A small autoregressive pixel model, trained from scratch: soap at rate 0.0019, 195000 training examples.
Rows from block 5 of a small autoregressive pixel model, named by matrix and row number. Rows with one number belong to one neuron. Each number is 500 + 40 x the weight over its row's rms, rounded and kept within 0 to 999. All counts start at 0. Numbers have three digits each. After the name is the row's rms in percent of the matrix's.
After each neuron's rows are labels from the 100 images, of 14976, where the neuron reaches its highest value: "responds to" is what is common among them. Only what is clearly more common there than usual is listed. The data: rosettes with rotational symmetry.
# fc1: MLP up (model.blocks.5.mlp.fc1.weight, 1024x256), inputs 0-85
# fc2: MLP down (model.blocks.5.mlp.fc2.weight, 256x1024, transposed), outputs 0-85

fc1.740 091:526488598468515461601473475485505475542515471471503504530494487563526461494564429582516440523524444535534509505493450419608467532497488514412490549560531481482473539513534500562459508498484458568466468476507434504518491511514530450488467510480480506529473454
fc2.740 093:508467529496454518496521503479566583460453474560560482500537558561469479523494487428516524484505521460530504477473500537542504460464550617448514505538562475498456505472513488471545479535478484528582441458458582465531519515453497545486557525483506476449502479
responds to: dark; ten-fold

fc1.672 101:528485376525409534533471503531455560489421510498515538473485454471526527392504515435569478483515523485562458492541478454453588533547468436498385462542427454502526543515420505465493573515530531530521486467479560458526504487494558477502527518521485519492465432
fc2.672 108:511462517430533465455526502511550523523502476520492506560509525457507497533531511489513508523462482578545561451581501458421481485514574458484524498450518593516506528474542490473498480501448524506409493492504433449514465508454487556513507558490504504512518470
responds to: three-fold; cool

fc1.680 091:466516495522433530497484481436508430462489506506481468472435530429587402503501489479469534536538469482488488520511498558449486451498513553524512433477479477501462459540487568497468574442546486472476520508473469536508535396563431508464489500483506498504466547
fc2.680 091:560511545489560474473471487546459605627496478511574501515620482522411574514516485539435524541474481560507551498488469504535508550506511458531427501503501448534618550526490477473539512546517473501503529485568532573379451558496510500455491504495458421532499557
responds to: dark

fc1.290 090:450490488489483475416552532502513466434483524593491547546470488579596442546516518521488506556513490427467517542467518439424540494522611574508554472493547486442447546467407491476503495452518512489543511509510450500461514455531486544496557452561506523539513532
fc2.290 111:526454459493576509563433438511486464550493453434444453483488536456454528482532508451600516483459542521521504496537465496530477450485409490514461556518434590503560500522476520516493469535483450527469479513436506548544472525542515473489462513490456532529478464
responds to: warm; vivid

fc1.631 103:440448499472475560472540501530488482482476537499510478373429491498438510495519560503441421520513533414509477519493546499479447464489547491402521441439557480546509462501487466469518477526481534481451473528473530457476426463537456437480452497501492422492512502
fc2.631 097:551512477588563497585461508422451493527542509487524458556473541554480523524489475524524614541536431547454529458469434524519492491497481524547520461529483472458539455469545476478480487476539608507513544546508512514470561467489524496442525468442537552481475530
responds to: three-fold; grey

fc1.60 099:475614588432498449502479488515557524535437460482475503502541487515516421498516479564457499503461459544521475506480504505512553499563568497567577454491571559534506488443531489511518530443492496468523578508429526459483539482473475451507403459457524527426502548
fc2.60 130:495433388541496522494479480474474469524504501526535468480456483514555569553490520465544499420582512486525469493492514453558428472512521467418443533527454519489537478482439513449516445527474532531464433543561458521531520547512481530463558532555473474514479489
responds to: nine-fold; grey

fc1.701 098:496530538432514500492470524451520479500528531436476508443459565544470462577526433543495537542529550518511460478399519508522509553558493468504477535550507503525524470516500531400494539527547460474494459458477492438471519497442510521472530505423542416541463518
fc2.701 117:482476605514546542454523494425473533431487504641466398535537534521568519445549550539507520455461476555501497388524500539470503467521472554453481468502449526420469512506460481538445487437509455506495511520532533523513481451493538512486410468501541520434477507
responds to: off centre; pastel

fc1.353 090:488442379541531539442456461473494502472522463507479515528473518504498445471537475492377523511499484434499412518458469511493591434465442509410426448514522534534491506550513526430532474441518519529510539448509445552507521488471451528453543547454443452544483437
fc2.353 107:521534510462448418462599455521489529478519528499516521396451477464487559484552541466559507546498503507476534494479596526518495570533462498490560551462486446457512471412500511550431541527454513419527446560497505434517519538526515513500512475545589576515503534
responds to: grey

fc1.389 099:536521478569499473556471533497527445500532487517569453540508499513535575562506516494449494473539532456512527460528469513523531460512559462573521513549498487447471479513477536429480520561513456484525590465511490456443472522569514468482558355469574499534526478
fc2.389 102:528466532477477568494480569543531517476524553471498489459488516485415478529503473513538447490471458498422546528426416497488539548481518537478446462477522472504507472507507506423478528486521473466549498540489455461467605527480568525570484520523523553435529468
responds to: dark

fc1.263 106:521508503452430467462535543483476507532490501444419508506495520486494460573484518516503493464508500455527445474558515486515575507501478480417493457465508497443467440466590510522492555408544538538482446450534480511520519497467431500473448442473533516457572538
fc2.263 100:522481557475549468468441476517609544472441547528487539506516465534551564494576489472474458469459499436419486550477481558521563498507552539431529539530432453511478447553490485508546546428481521521493480591512527449444599543471488454490518487474484524491501478
responds to: three-fold

fc1.541 105:435466522461488537472476521516470376465542500520471423511516412516532522460434635457510465502521471522575495465541500542512559494444532502531471491492476527491487453475516523534479508463479472524483519515483505544514481481548472548557471551555541543465512487
fc2.541 093:546526556508506428516486512577491602474469449475541532491508529531512479530587407433503525452499564471457476519495547463471455477508484499482494515458494486487498511519480439434533527522498525456565496490482436445517499505445485494432498483487475460583532476
responds to: pinwheel; three-fold; warm

fc1.279 100:408516477516500377515462475581505575519506528489499560435574481510480506499506434445449530436454486457456549456473496471500511501566492466616533505511490510469588509543457536464552544509489543451536472543505561551463483509500480489520487513599564537435461545
fc2.279 086:542501393444462592435461558524442473470486501518524411521508540489489486454489530495534447504554516514484447555557501545483520486460482463420480484516546463478455448501564425504492437465482476484531484517491467502512557504540435518509503515535491410530559434
responds to: cool; four-fold; eight-fold

fc1.32 088:521492529496521507519533490547423451481543464501510475453470532467556497508454487490470491480526433407562446469503495528500485456529509508429532489468465468457476482513549455529585415552448519463444467534513414494559510560463537582479457484539509492461422512
fc2.32 082:564470520523552499518433540461495539456532554500535482450495506516551507524521506505512406485488510496442532548511499503537463538499477529514470470492476494477525511505419490516481446552532511490442562574477503467519538567476435550535592553453441500444493483
responds to: warm

fc1.27 095:508507477483485484547479555516505493526455443552482439458597549527451556539573454577501477517461581478487457540510516467489500595508543508551482475520562465488490514466475456525476493532476478409523490507503444497504517510550495499519527567572477527505422474
fc2.27 110:461526525534554543468517485470508556465513505532515565562418409521581476473438504451449502541584434467528515431509467549519480460469460492526474499458475506485467499516496586507557518515483528602433554477534548476508482527434534506485420471469569456552535497
responds to: nine-fold; earthy

fc1.44 094:466551551526461521508497522513506523505526456496505479501544546458507497598493484525546499470544455512433467433500534497462459584454536522507477529408494493492512493532475529434508534510448542512564482492517535535510525566523454480444515512509582465604502528
fc2.44 101:578520502570479470441437517426475515452500507522562560451472472485506574529510469420520540450487510528435534555482483520436524493559525439466497551480526482463469433519532491541507536479455497599504560514494528475454558489440482549520499534509503538495557464
responds to: off centre; four-fold

fc1.45 096:506464545583501500570573475492496470562523461570504492488525463517503472518485581563443500488448470533574487527510434493478434533488404464492612497473472506472428491528446506468473484472440523528528533490533525532468519512444491409627488484487468484471516508
fc2.45 095:576425489474498507475553525524533413502502584443478504530493471496523453464423493467447503523475494494480431441435501553482515480488445501512471455447538516523600438471427504531522432548451462489509435462565462518418521472535515507500549562469482529481562548
responds to: grey

fc1.342 110:499466504568498480553484513451475525511512469466513504466512444492556537552556505490474529499548525509550509491558438550567527534530508448476524541492485577458580496544550513607534568475492475489458551516489516555623453550503458426429480449471508536516476482
fc2.342 114:458427590513490511480500469488429502487472501478528526441492426510515545533536551567470526530518629506444507470555483544554505490501440467479536528472506506439524477536477524477502498577551478493599370436524587509504506510488450449431465498512457554522518519
responds to: seven-fold; vivid

fc1.299 087:506566568412549460485475490452466463479474375469518507493500557468507452523475450504512486488481527527482473462511494502556552509513545467561576506534549499594488478525394437469463483470564437519586474501518493424483481470491531491475543505493522577460474497
fc2.299 099:531502459551473527487527515476560508481538512505487486496489421557523506533509525510505518569527500483496565520514442562467530480515482467460450502481506543454504518424578512574552519533483572513481552498429524530501494555494489526559518547509479447427537524
responds to: nine-fold

fc1.550 100:482563485474458504546561464442536436499503500523454543488527493481555532551496403483532610458517519487538526421464510498451477503408580394505487529473457532508488527457463481525544477461469453480573501493455524486472526492528445492477481517512580572501476448
fc2.550 097:488536547469471498463488531550508611453471512466522449568488439585380544485583533494496499510444502518462444578480463497526544451531532511502461539497496490518547425533458508524486582513529498491500490470493405543532589545499568524511527491489504465427518583
responds to: grey

fc1.737 102:501464488486574517464466464373513442522510548531561493511451525477519498515463355472509504459502451453525424509454484447514548512469462471485526463492552491496447449496454475476454416487479440444455515433522559474502524539577414520521558502436500476508466533
fc2.737 109:489568517513434474530509517556448535448523436467400477477507449501496487480587571536443513538474509528437523437499480511500437455483537529513479508498452513536523515481524466520500532558513549515497468534469422521477484512429556467466400480581509527509476439
responds to: three-fold

fc1.13 096:469540531485512472461496517512568523476466514489490566507500516443459454496422453488459483551533478505509435513502506504403533458584504487468517455515543464499548556530569466462527496478490484489533540467435547504404509463482561546434392488524581469495429503
fc2.13 083:566468504551471413554448538510485467479573491530480448508540484549568583506511585452532482486509523552449526485434464503546485503478478509480429428478437522574513478455400463486459482569574563561500514457522472484498489578463449471516578458476490505443526502
responds to: off centre; warm

fc1.693 099:554428480606506518499488449487499543500471509482517506452514441546458521402465500509620520517486458478534479462599509514502510464469524522475538410497523458495543469520483466467482504471585495521505531473497504411485452500456467502482484501502391521523444519
fc2.693 090:446524542487553559442458441415440530495487528551542534477431481486487532491579506507463435453501567514455449515519460544500556490571513457551494450494586500579434516463497534432454458508488495521458506559548463442493584502544499490536526531511465500522619513
responds to: cool

fc1.129 097:505452499446470509573574580509399482498549562451432526506502483476484402486503468440532414430446479525539521539456472414468489548495452519382510386439459558508510579500522507519470480505533520492515575510516482574524468534527468474466470484520542430461509514
fc2.129 098:424509479500440533442532487470546519536450481510486540559606509487491496466481489540505533475498550447558450491477493505542510506526439495494516411539520497463551511508429455549538571478489500435547484496542470462508556500491466459517565473503481451465507479
responds to: grey

fc1.33 100:450522459503519524578494576462420555558469512458528525530511481463543590412421510481513499529536479492514459470491449497515525510522484497561477447494494423474427534430481531515478462570505513500481496433544539446527441469537485464514482544567489526478537508
fc2.33 099:585477548503458434525508484549447488478464457550513464532427441455517464470523488492592440504416551563556560518509484492491519514523645495547461528486450510426436506515464536505482471487496463482449506507460410509463444532561486517567495499547511483441570486
responds to: cool; warm

fc1.239 113:426577558491454531505542501550496538488579498512470501434512518528457512545510537590414543520548470470548531517507512570515492506416554552502501463486543552506467548539485500512490521548452535460541479515454551527471564514462497514532543489525503436542417542
fc2.239 110:535392451437522472465445447505462517460476430556519518469448556447456522475573521485505496543463567568462469523494444450477413509457491471468556547459528508511582504505435422493480525512526520515480510492548511579556504502476568503464467504494551485454517509
responds to: five-fold

fc1.246 098:477529441493409490505491500507471444461589485484495483479551480490465466514458567516507479504493466497546583546520492471463432473527509525460546465514470526440510556538421520488539542450420473533513493548543460566529438574544431472536476510567607488519471516
fc2.246 105:431575531505525514499475515436498484469495448530560506451512495514531517554533459473449487468559489457492425565477466425529493536556489516530431509527509492477507509471464566496451504557468407460506505523532529477485422426502547524496504501507485520477508496
responds to: off centre; dark

fc1.282 094:584501487524485492536526520473500504479477429532543450530481498512536473500482527553508466485479500550468452570495481463522460502488421391444469520516507557516526491405512564537488574475509498524435546539517476489511518535464536521499537519456536529589418417
fc2.282 097:438462512476470481450500433469544480538505554497407549513548487497496518520531460457509476474498540452545547499536527550469468448520574465567529437503486479511413543552467468461505456555461541476515464477439568494491492533501403509520484559495520430435613484
responds to: off centre; cool

fc1.669 094:490557550428546477554422518449464530508491523445519437459497446500543548488504506549449496514546447525523512496422521549444506578510477514556558505588497462524488507522466492472499418533478473525464440494466493420479520471483523458449545513482455519547562489
fc2.669 097:546483520561463496459544552547513454479535514501489556504483588526438487582489467510492518537498585508460502482555463433478495486520486468457452484494539507504505472494556464488549479462553500476539481461502568527478546548563482504528481455447516475484482522
responds to: pastel; ten-fold

fc1.130 108:499581457430484500521493500543522487497435512432508522509481499475469578493457480490485471459483443530512443531503511484520500478584563521517557481528562525432499535533512502442523524499488499506457505507399483505478494454464466484462548490522495542445508540
fc2.130 114:465453471508530577540499517449463487566479465502493462530516464546521508457475549521572442492454483452433532493509509564450567450464486560571476511521559517517580535464485508453472517494540585512486404573571446508409506481553406508497563522536508461492530584
responds to: warm; cool

fc1.752 093:474417518455438457494488540498535452492422507539499529505436495487508480525489458493530455473508476446496562514510528512556485470592482575573528506491448441407485453489531508485437437400492474517519516484513552473572455520459445493523513475574534496461501504
fc2.752 124:524504457499566541513520505507462531496517444476504437481574533474486553464471498530452512487444489554470383437476492528484506547505549432541512418508540557539521534520486568516544460551520550462373468510475524517467530505445483530513475465482496518538452510
responds to: pastel

fc1.664 102:502496468518486477576503538485482494421537510442511491540451564479436500485465460541493541505524485522523492493519491497527508554464546428499518477494477484508548518489530523520467423456465480582505511504452448480544539412450523442521542449552592545478477499
fc2.664 104:564515510515514488471511507518584495579480433498492501467470442531477521455498503526494525425535539475480548461518441462472519489516520515540527560490518480492453541490478477465555536500480457540501470481559464495541488563471479553529527474476468506496527478
responds to: mirrored; ten-fold

fc1.301 081:504517523526443522407501444469516537523547417544475471508426512565516483560436488486517473536478482504529500481480510553471454491461447497450449585458558476513521574523492533514488442510541488564570533551441485468465480479402466509495507392507508525576468509
fc2.301 096:507488395482511487531439527501579473446409558440554526460519560442568468507506494526516535426495508489470531524521489457508507450512499503517588429528493514446519439482491445512420509530482490503442434488460483513531612512549510488489522575471501499461517430
responds to: earthy

fc1.61 131:526472546494487506592568508515521522598399441503478533411510499579453503553395435504584499428423470521522458481520481541529443550541428432520533509488506520462509526500502427480456478481469453517485487534449535517472519478498436464437549491530447527514433545
fc2.61 141:448490452503463517503500474465438446511442443537472514455459498547508533486456542421566468556490484479555570464503490505536463552456462435534539517536507533486562506459502509558449538493452460482563518556471474481549542483496474460463567514466535580480494539
responds to: earthy

fc1.469 114:428516515514566442482509475458495498491500572438448531475520478473479510511512570471391423477444448487488540449495488512512551465486480526502531521584461502490509511509517501475459526433455501548549473526500597594502546506476478539471523537510507462470481578
fc2.469 107:458509521495493443521421507551557462507519522447542555538473525473498466481469557517497449498468524563527504522555537587388518507535496436463500512562424492490415521481503447551535465491559487480613573498483511475476552558436471541501458403477509468469543571
responds to: mirrored; vivid; ten-fold

fc1.436 100:436490562496517481476521486502541581493477464505462502507542512507440541508497517531459459445468481565459399485469436507493438481503489497596500543501462551425526472467492463467461499432501477471472455498492549524525496439523476407479534469505469441482494349
fc2.436 096:544467475505557548542470548498472575412469454501512614573471517487509515501461459472512485403528507487560607422498487510572520490510528513493498451507507525542456546525452506597557490502539512473497459546471520444546470520455511515505490529466421529571438475
responds to: vivid

fc1.596 098:497561536478487539522564524495484551404479497503454494494463556529431538618452429501479476519469509464505484455484439446398548515488450516470524531526585479443466470521532460509492468469519497484415503486441441461464453483571442523458480488447566470498556478
fc2.596 109:487531488517520509529454464457446424572505494500533476484542434559595478456552553505510497516487508508460534495536545534539498488463508501508525511490456486490521515477463468516522554538464510538531526492540571484535513490486505470571560484504448526504440527
responds to: cool

fc1.453 098:476522510414504518500467470462525555590436534483473546489470492443533443415513477479544487557528516552518503523481521535459496464475536578509518491425484550490491432519523435454574529452448513513510543438496604541519552465450455535472549526485458469482485540
fc2.453 106:496463476601549450481540535550492474439536488493534461476550504522424500580460492483431464428463485481526494506452506501559483510542559465497464498528518458523523572495478558516437484551581508504458492579471461437463438527575565471499461445527530504504503460
responds to: pastel

fc1.116 095:545580558504527474520560550467532527431466530491454427559547529497529446462531529521449506580483521352466448444493506490421573550437532512472474497519553485555425482413461499534520514437483525417487520410519520481476492487555396507485485486524471467520501397
fc2.116 100:493444440496511538449430476548466464581502471496477594450463439476463534506517445492477527473537514631516587514521450520538420434549470474529546486473475556457583535557483513492523506568519465537498483558469422501492511509426596448477545524501524555480504559
responds to: five-fold; warm

fc1.174 101:502472524530502523557523437504517468557515509500449489501411492432504566430498492486534426560509504482560464452497549624511525543552471452516530471556529506504476405481475524510487541446419475457518497461474442462435465550525446548477494482536522466468548537
fc2.174 089:484589416462533489466488457549505481464489548502569496520565514523437461526427420528486501455522523439485509530526501404521530476439545491495475575490597510497509465490504510469507487480572596559496523535516500547490542444464462500472540523492468565514405486
responds to: nine-fold; cool

fc1.171 093:490495505499526459458560527502488512531512550456500488508492458466559545527513482513513530530511488412520505476467492480537470583469498498500512512603493555500507472572473526482506614454498511511529485425552510424519469539490470545508516479481520523492522467
fc2.171 087:466520533496484502500439479599438514435517462474458583491459501457514515528483503527419522497454470571485456519542538513544573468529491508477492415478452480464473503545507522474506458473536486535526545524542507540530533425442460504537503495478605493444460462
responds to: pastel

fc1.6 083:535515459406442482519521395481494455586462494512501498491479514588501522463470428494481517506472500545507511493470487516571427507524424471459483457576483461442458482517489521496454494450495546527488473449524537492469494464362404573589522506464537556504507566
fc2.6 091:473457457512544548462540577538534497417475460488520529509512524488486484436535544547551501448464510452476585541462544487453509493483554593617553536519499474515437442492535510513445478463382472469490517481499515485522497521579510467472526500513483553456621560
responds to: earthy

fc1.21 101:522504523515468477508515506535516470468530473530442471512542576507431453504526536555455415486579428461538511448539487598515479490438464540535496449493527533481492489572563436476490514513499447401517452467552457508459568461469526512493526474434582516513467504
fc2.21 093:533419406408504542474441484535478552476497442547552539474477490489494519470553470463516524539451510556509511493509525424415494489509563480458537570471470455438522472444453473577484491450464546466546504494445557513537417532586492537485487533499503452447491540
responds to: seven-fold

fc1.602 092:466457450477477485455468507511492508433410569513550472529537459446477499435449564519453478473507535503620473512539494493517479446476456523458451484433437573466513519509476402466465528519482503511481499540499494482502453455515513476551491507591434492465471516
fc2.602 104:456510584521496475529540484481520479530558446543519533491418584496459488568495516484559517484473450519459429473467482487550529536494540470545452507574539478487515524551495549453551522506558481536445497480521495489506535486465569486507502456472487505520525473
responds to: pinwheel; dark; three-fold

fc1.20 081:508501479501493541554468520536482447558467519471504512506571425447513609526508468519448477552479497399505520487517502525569536554503478412501537532545509534418520493525493550566467516487491521462494483537499452484496445471446504514519479541584445491523527567
fc2.20 099:465493499525499498496583496579468536473489503435504519478496523469486459553586483552475510508507463529490514484545461493537488482448552499418500491510535456509432457502525540490493477506530520538493528507493535531470521487493515529484537510494527461480437449
responds to: nine-fold

fc1.535 111:497463481517517485568583503490462548530495462541478517436569461534584507494585465511520433513581504487508516532476455522455495443457481544508498520452479499482524466539505511501470495551407555512526463503509427508465502474489518450495533484444473523517480510
fc2.535 111:507464496504539467542558517511482524552498511505523508435520418551455501439567378499515495536415405549501519537500513446537532483532489547504524495520500474504433551538480380479528511537482476474448483514544519449516476572521547476578514513508458536543478480
responds to: three-fold

fc1.119 090:551583575420448511504480468486540509472492403498524426427453453442523471521501514502467470517556492425556402475447436557549514483563532509478536453529449448523424471540546423481502489462512533483535529510511541550482543507473487584479488523523506528452470506
fc2.119 089:578478512424479507488456520489580516512543521491536468567570458503493468532484522515585497538632397503471503523493490535509525504522444486551496437467494544484479464572489470548598509529571536563477419497483493532499421468515458514507482545508553477545528379
responds to: warm

fc1.365 092:470531539564466532449447548523529456539546453508520359463498490502445437487486475528486521461487446558503515484491518496486433433513542457542479523516415587484430483532500496484464497455471476481496484585497464562544506490452485552495512398456532497513456572
fc2.365 101:483487498476490479565465481473568533406544547595481501563465444411480593537548535514494477445508492493529491514495452536484469494521588488497459487462531477513550433499514421520546515534531489447471501414469497499499558468467459575491485537526465522456518506
responds to: pinwheel; cool

fc1.560 113:523467515585521528528460590556509525523545506427450551497465549528539483457531545526513485472494426517539438492509460516444429531527570411538528514537506511468501555559504539600462517483477484520504470548486521529568488550478561424538534493515504453522522540
fc2.560 118:518505446423453482541463568473568532514514518536454489491510513548465502495581516497461498504442451512549492514467481498406499520508499426520414438537532512535464462505522525490482484457480451483577460512510511509459464492505506638546545514467533534459489555
responds to: four-fold; grey

fc1.439 100:482450534455462514531522495485480534445443457545468557441463481453534456569456426517506521375469489484539427513503470559430542458571500567538481498538460526470479524499492477465513407464497457436472490457502480476452543490477496489481525514559452467534465476
fc2.439 107:549555493492487468487472483507455500578498452506438369487468527550459573520601528484460492551500443546500540470482471508549490532410466452517598557517512511531523503500467427493437538560489464519508501516455552484503467513499516453474474515435458524515515505
responds to: earthy

fc1.222 111:463481468448460464555456497487468478503483522422537504532519439563532407450498454507518478422526520530414525524449416531572432548528443450461512454428591463456490550512534477545517492556499525499497458418455576480499438471473462452530451471529520478461549495
fc2.222 092:526491475521600514474480518531428517480492521436537535526497528590521503534552533524507481471508523468484552467465452539598474511479447489443531489488487481574550460494492474529463422476506480456532532482482511471489523478479397433476483497551530473492572576
responds to: vivid; eight-fold

fc1.497 105:418510567476554476507560490550509591487556505528457470467512521507464501525537556612525536545513484595529491504512535503531531525465502553501471513479518512499469531532451433541458489491451602493544534532505531504491502445480558550482451569446538542500501534
fc2.497 101:465457464517494565459477542463431459522559489392512486462506478534531533520475492431442475547473514511457474538514488533550516583409471501512467502542478503498503464477530426473507466483538510496495478507500527483501452473478467522527453543458513522474526480
responds to: warm

fc1.585 088:522543549412458479518441449432461538534529431502541446484494516589495464501506472484518446499595434506513495522479481469520479522477476497464465533454496440441435466545482556537576484441518540447468481481539488548458492527470545506454471485546549501461476472
fc2.585 087:508537500514538547498437488454502455521515496556514485447537513542546437495455503457483529516560456527472476547488533517565414536509466508523566547533540577533498462584524480508501439450513525525478487423480503502499428462481538475497550591587508518489535532
responds to: grey

fc1.457 092:427440467494455511472467542487526448480470527499510401457489491452542542444461580465467479548479493429470579495450510527420584492516500501518503473515523480547455407472524479446535474528487463432471486498513488547468517377456380526490548452520496513453515523
fc2.457 094:567538512517559525522556489488486480533493512509520529561487484516428468538490468556492482523495539565508429514518427523518417533548537459500550526475487556474543550538465502478478567536503460508450489487565482385467464520500571534510432554483543527563514453
responds to: three-fold

fc1.683 112:505471465516478576583457557519511500489599516618497485509488504440536512457553465451478489501506476500475516530461479510518517512543478483457513507505487506436462554446541537536505547492453531484445383473517515472484475440493455451495487518445461484505483487
fc2.683 093:394493524488499492466481481550517560524519571559513565519533462522497457481513510539451562532536489443525542582523465476518525475552512463513567441528484494479486476430477476504498497446507507568472458561484517480465498461518548521534466543440531436526462480
responds to: four-fold; grey

fc1.165 098:495515575521483468502412458462502491512538473580468469494470449492488505508471535456581524510497545470544536490607462494436430458518536530539459522481560504474524522463532550446564502536491469511462457583501412440457483496604506555491573522475549507553504508
fc2.165 104:502532407451528552480587557555554472425516487414516560477544507494499475501464467518451512512487450534467463500453491525542557549449480472466542481482430500544443442504472435554423525417557498478501581479560554550530551475436501455512454502531513512478481449
responds to: seven-fold

fc1.367 097:497469523541481521524464561472536521509495513541508496531487457530436436489449526503553498439497490479425531540503532540574535541543497584556445495525556518414509544542548492469492465463500495519501429497513519578543445485439459469511618523490509501522467568
fc2.367 093:445521456483531586487476506522496526512457558380500571454538512475463522458432493531484494514447538482490483449477477531504512426495463374479509436466520493461542503514509451501519455442523517529440471471528486551509544502488476517542412488561515483474526484
responds to: four-fold; pastel; six-fold

fc1.357 097:514558543458549497492400497486541468557557535445457508520494445560531515548509507552445511430557450447532501519498495486501513448494561560550466526519530457511579508511439455581442573463490535504485508458571482517472504458535507488525519460488451486547499518
fc2.357 088:577416432498492486502430543484562546418520555527441528515467451466558519451496524490568468548500526518426520474536417485419470483503475510479524493466505518543536419498476527594515485499481428517430465481526523445492480531559501548391565584530512533478507567
responds to: vivid; off centre

fc1.87 101:488477477444462490484440489507529496486484538448502423423437468526469462521519547475469497496461421527450542511462521516453538498495533500560467517495511386506435476411483503470426497471478483456476474460461471492532501489486465447468519466518485519482525432
fc2.87 109:570546540555536479520581564488490451457498445530479533548515461500491539517475464515502503539482542497459496469527452454534461467499479455475506462487488549464595483549465482485569467514512493480488465523579555459487457458547538488496486514447519491491467525
responds to: mirrored; three-fold

fc1.184 095:528489505526517412531426549475533499543493439485474516550551460510518476541448488515501452477449527528523512540517471521409471408474414468446555485536502548516550474497531442466494494500440472487458499443494550499486449470505472475449413502351515439505488417
fc2.184 094:511508542504470523458594463453432478386465444508537459468451461439536492520564521521463511468464496482415496495497525499494490556501578536470426531481524451479458455469407439535489468504565564490507495476487476471533552513486446524573542483576503518497512572
responds to: warm

fc1.382 146:529486486532495413520474496425474471509473417507480509468437456414501490441494499462554528469531497469426511446432472450440437511567470481551469482442475439507503479431513474516476435457485439494427482503509505474554495479463510434439486484512506481515503405
fc2.382 121:576448430478514496554584476471519558478551550564473451522501579525516488511611470432549544547466526501439509536406485496492487536427472524429526494492507416545527452507496501441503530516581551493524473488465511549481424440512496455487462496525521526487469520
responds to: five-fold

fc1.341 079:495506499483512563455460480528469461476481487470489496559440501521484503524493541548529529489547476520455554443488439528545554452448503524490487500519552498544459517499469522473530484495478523531512485456457432522430438496541403485511520487564477434529529494
fc2.341 090:465492506535507482512487491463639519483520525503458526462544485447515495481513472477498490557507556525471406512486513539504485476550493526503530467459458528513548525475496470506418482517493470526422581477541536476495580568508555596444484551458495522449446502
responds to: pastel

fc1.7 096:530494508514490521456466505572483544538466518567475462485547446421504511570405559458506506479495473464496529478495450498446462565566464521496517464443468496500475447529475517590467521524511484466472490450524453540500558513469472514459449491500471530514479483
fc2.7 096:489478476514482514507480511502593429465529492475469561540487536493533480448508448534424501503534476567481512554471520505454514515512472500502506485511521451493521508466550524499492471418477511428553506551575503407529455544475559541530498505490480439497500529
responds to: warm